From a checkpoint of a small image classifier.
Training: muon at rate 0.0054, 36300 steps, batches of 128, held-out accuracy 100%.
Data: trained on rendered dice on a table, 36250 training examples, 128.2 epochs.
Rows from block 6, named by matrix and row number. Rows with one number belong to one neuron. Each number is 128 + 24 x the weight over its row's rms, rounded and kept within 0 to 255. All counts start at 0. Numbers have three digits each. After the name is the row's rms in percent of the matrix's.
# fc1: MLP up (model.blocks.6.mlp.fc1.weight, 768x128), inputs 64-127
# fc2: MLP down (model.blocks.6.mlp.fc2.weight, 128x768, transposed), outputs 64-127
fc1.674 062:128128084146107128128095155128128075128128087150101128128128128128190152128116128128128128128128105128128128133128128111112178200085128167133128174099128128128128128084128128128128128128099128
fc1.675 099:104130154128128114172128100128128051121137128192128128116140149125128175118093128122187172061128164128128128128155154111128172128114128086150123119128128125128141128144128128128128128128115128
fc1.676 048:128128097128075082089128128128128128128128085111160128128128128128128128128211146128164128094143128128094128103093128135128142128128128128092166128128128128128128153118128128090150146128128144
fc1.677 078:128110089128137128128108104128128128128128128128109105128162128128128128128128128128163132128102128128128058186174124128083128128128142092128170128128128128104068192178117155128175128121128171
fc1.678 117:128128098128128132157128087128139128054117128094128089088107128128165128085147128166125122103128114143087128203128157146128128136142156100101103128128128128150128134128108167095099128122128190
fc1.679 082:101128128168128111128128098128128128128128089183128055128128128181128128128128128128125128128128137128128128128124111156128128128156066128111128128128128128128128128122139128097087056147128112
fc1.680 113:171128070128128128128155128179158156103128128144155128128153128158137128088153119116128128142128123054128128128148177128128098106128128128128128104128128138144128128128196128128128148136128105
fc1.682 083:128155128128140128171128176128128128089118165128098128128128177099128128128214128128128183128128128200128128128128167128164124157128128128128128128108128128128150128158138227120157128051128174
fc1.683 083:128173160069095128128086180128128104153141109170148128100128128154128128128146121105128128128140128117096128128128060110119128128104158128115128128180128142105128153128157164137178128186128128
fc1.684 113:128136128089128128105160128128128128128128094190128128090146128128157128128128204088128128099128149143174128108133128128128151128171128128128128128117075141168128128128128110101128128128128120
fc1.685 078:089128128128128159128145128128110128128128128163164128071128079128059091132128158128172128128128161128128128128128141089128128161108105128057128128060161128071128128128128128128128159128168128
fc1.686 169:094144098128113118128148128115128139128128151128142128128161128128079128128087112128154107087126174129128124128108103147128091128128165172128128113124053128067101132121158155158110133179098103
fc1.687 123:114088161118132086128146085128155101092128114149128169103141128106128142128065182112128098128103186128104159107128128128128100109129128128132128172128128092122128155113128128128128115202128128
fc1.688 069:120139051066161128090128173128128205128128128128128128166112128128128085128128128128128106148128128128128128128128128084128137165068128128161128128128128185091123155103111128128137128128128142
fc1.689 091:061128128128139131147111128113128105128128093101128090111128128132090151128128128128143104128128126128152128128128128160123128128154128096095128111128128088128128128122128092128130128128172071
fc1.690 100:128114111110128128124128102111128128128166146169128128114125128128128128146160166128128128100110142128105158135128156149184137128194111201144163128128161096106174128093128097128128157146128082
fc1.691 092:128172161128150096128114128085124128170128092154128101128148128128128128128120114128129064151128146130128128098150128132110171128109172099122128147128128136128128128150128128128128128128128128
fc1.692 103:128128063090128157128126140111128128154120128099128128128207128128128170128128062166128069128162128116128100128128128147147128133128166113146128128128128123137163128128128128151128167128104128
fc1.693 051:128128169128155080105128128128212128153128186108128128183128128128071153128088107155169128128172128128128162150128128128075128128157128128174128138128147128128134176054128128128128128128128096
fc1.694 143:128092111163128185122115128128117101115149099106094128115144128097128137128081156074128116097128128128119151128160128103172128128111149128069128116131094099083128128193108165158128150165145167
fc1.695 097:099128145128128144119128147188128164128099162128128153194102128128128128128145079110190128128110164150128108128100087117137128158136106152119101128150128128154096128094128128107158177166147168
fc2.674 071:128117128112128128119110128128128179128128115141141131115128128197128128161128128093128128101133146165087145128067128145105128064128128128153128107199100104128128128090144128128198128128128128
fc2.675 093:128149128128142164081107123128128128161128105153128128128124090128128096128136128128134143144128128128128128158114128164147128128187158128128128114128128117128084128128128128189149128112111128
fc2.676 043:128144128112128129172098128167103128091128114128177116091128095128128182128092128128112069104158111108154128128071160128128128139128128128128128111128148105153128099128128128128128154087128160
fc2.677 078:118128122128128128128128128128128128182100157141128128128092067165128156128139100115128102128141128153099128128061128128128128103128128083128101123097075128094128115128128083128095089145128092
fc2.678 091:128152163172128128062084161128067128161128110128142128175137128128110128124036128148128128128151102117128148075173087078128128128072138145144097128128128128128170128128120089128117128128143115
fc2.679 096:137128089073128170128128135128132100128176158166128151125154128128128128190128128126088166128137128101140134123128128128128152128128190153128070169128166128128115128083128089128128170128128128
fc2.680 140:128170120128142128128128101087131157128128168128146155128128128128128128128106089128128120104098151192151128099074086125128119128099128182128128128128128153128128151128106128151146082138147148
fc2.682 091:104128128128128113128128132128128109128151128152139157154101113105128107108082135128128128164096142111128128138120160154105114078128083113128121128128175128128080128128105039111144128128087103
fc2.683 088:128128128202205082144192096128128174128165108081100157128156066128128128090155121154128113128128128168159145101128173165128128086128128128128128156091128128117128111156128128128098120128142114
fc2.684 107:147128085151091128138128175128123144128128131113128103128128128128128128128128128128128144093106071128128083128128128078128128128097194104128159128128128128128128066119128128128128083105128128
fc2.685 080:128110087148128128162120128111128128128135170065111128179128164101165173128128127109128090128128128128169089131128109159128128128093160105136128128174089121128101128128128128113128080138083128
fc2.686 152:128128169128168209104128124128128128113143128179142196128083128128128128128128141128115145140163144128171126128168102160144128122147116128149124128128128105164132137128128105128080111112128085
fc2.687 122:148136096128128126144128128111128149148086173113163076128166128160076099185142111103102140128128106148128073128128128128128111155103128108111128096128144154128149128128136130128128107066128128
fc2.688 079:128141204128128166128128128117163128116128121128128128093125128107128202090128091096157186128080128128127092128128128168094128058128128079086128151128163085128128085128156128128128096128128128
fc2.689 091:144128131164182093128128128157128128128148128128128161128128117150123128128158128106128178139128087128098160128128158108077147128128128148150143128128128113128162128128128140128162128128128170
fc2.690 089:128128128128128128132148097161128119128109128128128089089128128083128128128138128128128165128128128128128128128128128216128128121128128097128128128128128124158128116157205148128107111128128128
fc2.691 097:168073128128128128128128128161158128128128145076128147101128128128128161160144100128128128128112128131128128167128130128128095146077150141119128128065147128163176128128114128128128156112060146
fc2.692 095:095098128112093128140128128128115128083155073128128128128128128171128084128165128128145152090098163129128128191117112108143117128128128077128128130073128128101099087128180140148128128128128114
fc2.693 044:089128128158155144153128128055128072128128128128128128128128128128189128128127151128128128128128108078092128128085128128128128128128143128128128098094083145128128093136128128139099128128073128
fc2.694 144:128174192111156082108128132129128128120128134128128156128104143164128080115128106146158128128139128128128128128116128128130150148143128187192128159115175120175166095105139112040150105128128100
fc2.695 106:135095153145122127148168167094093128128128172128123103128128128073107143100128162082087128128163102128104128132128149128131078151103100128128197128107128115128143084128169101128128145128128096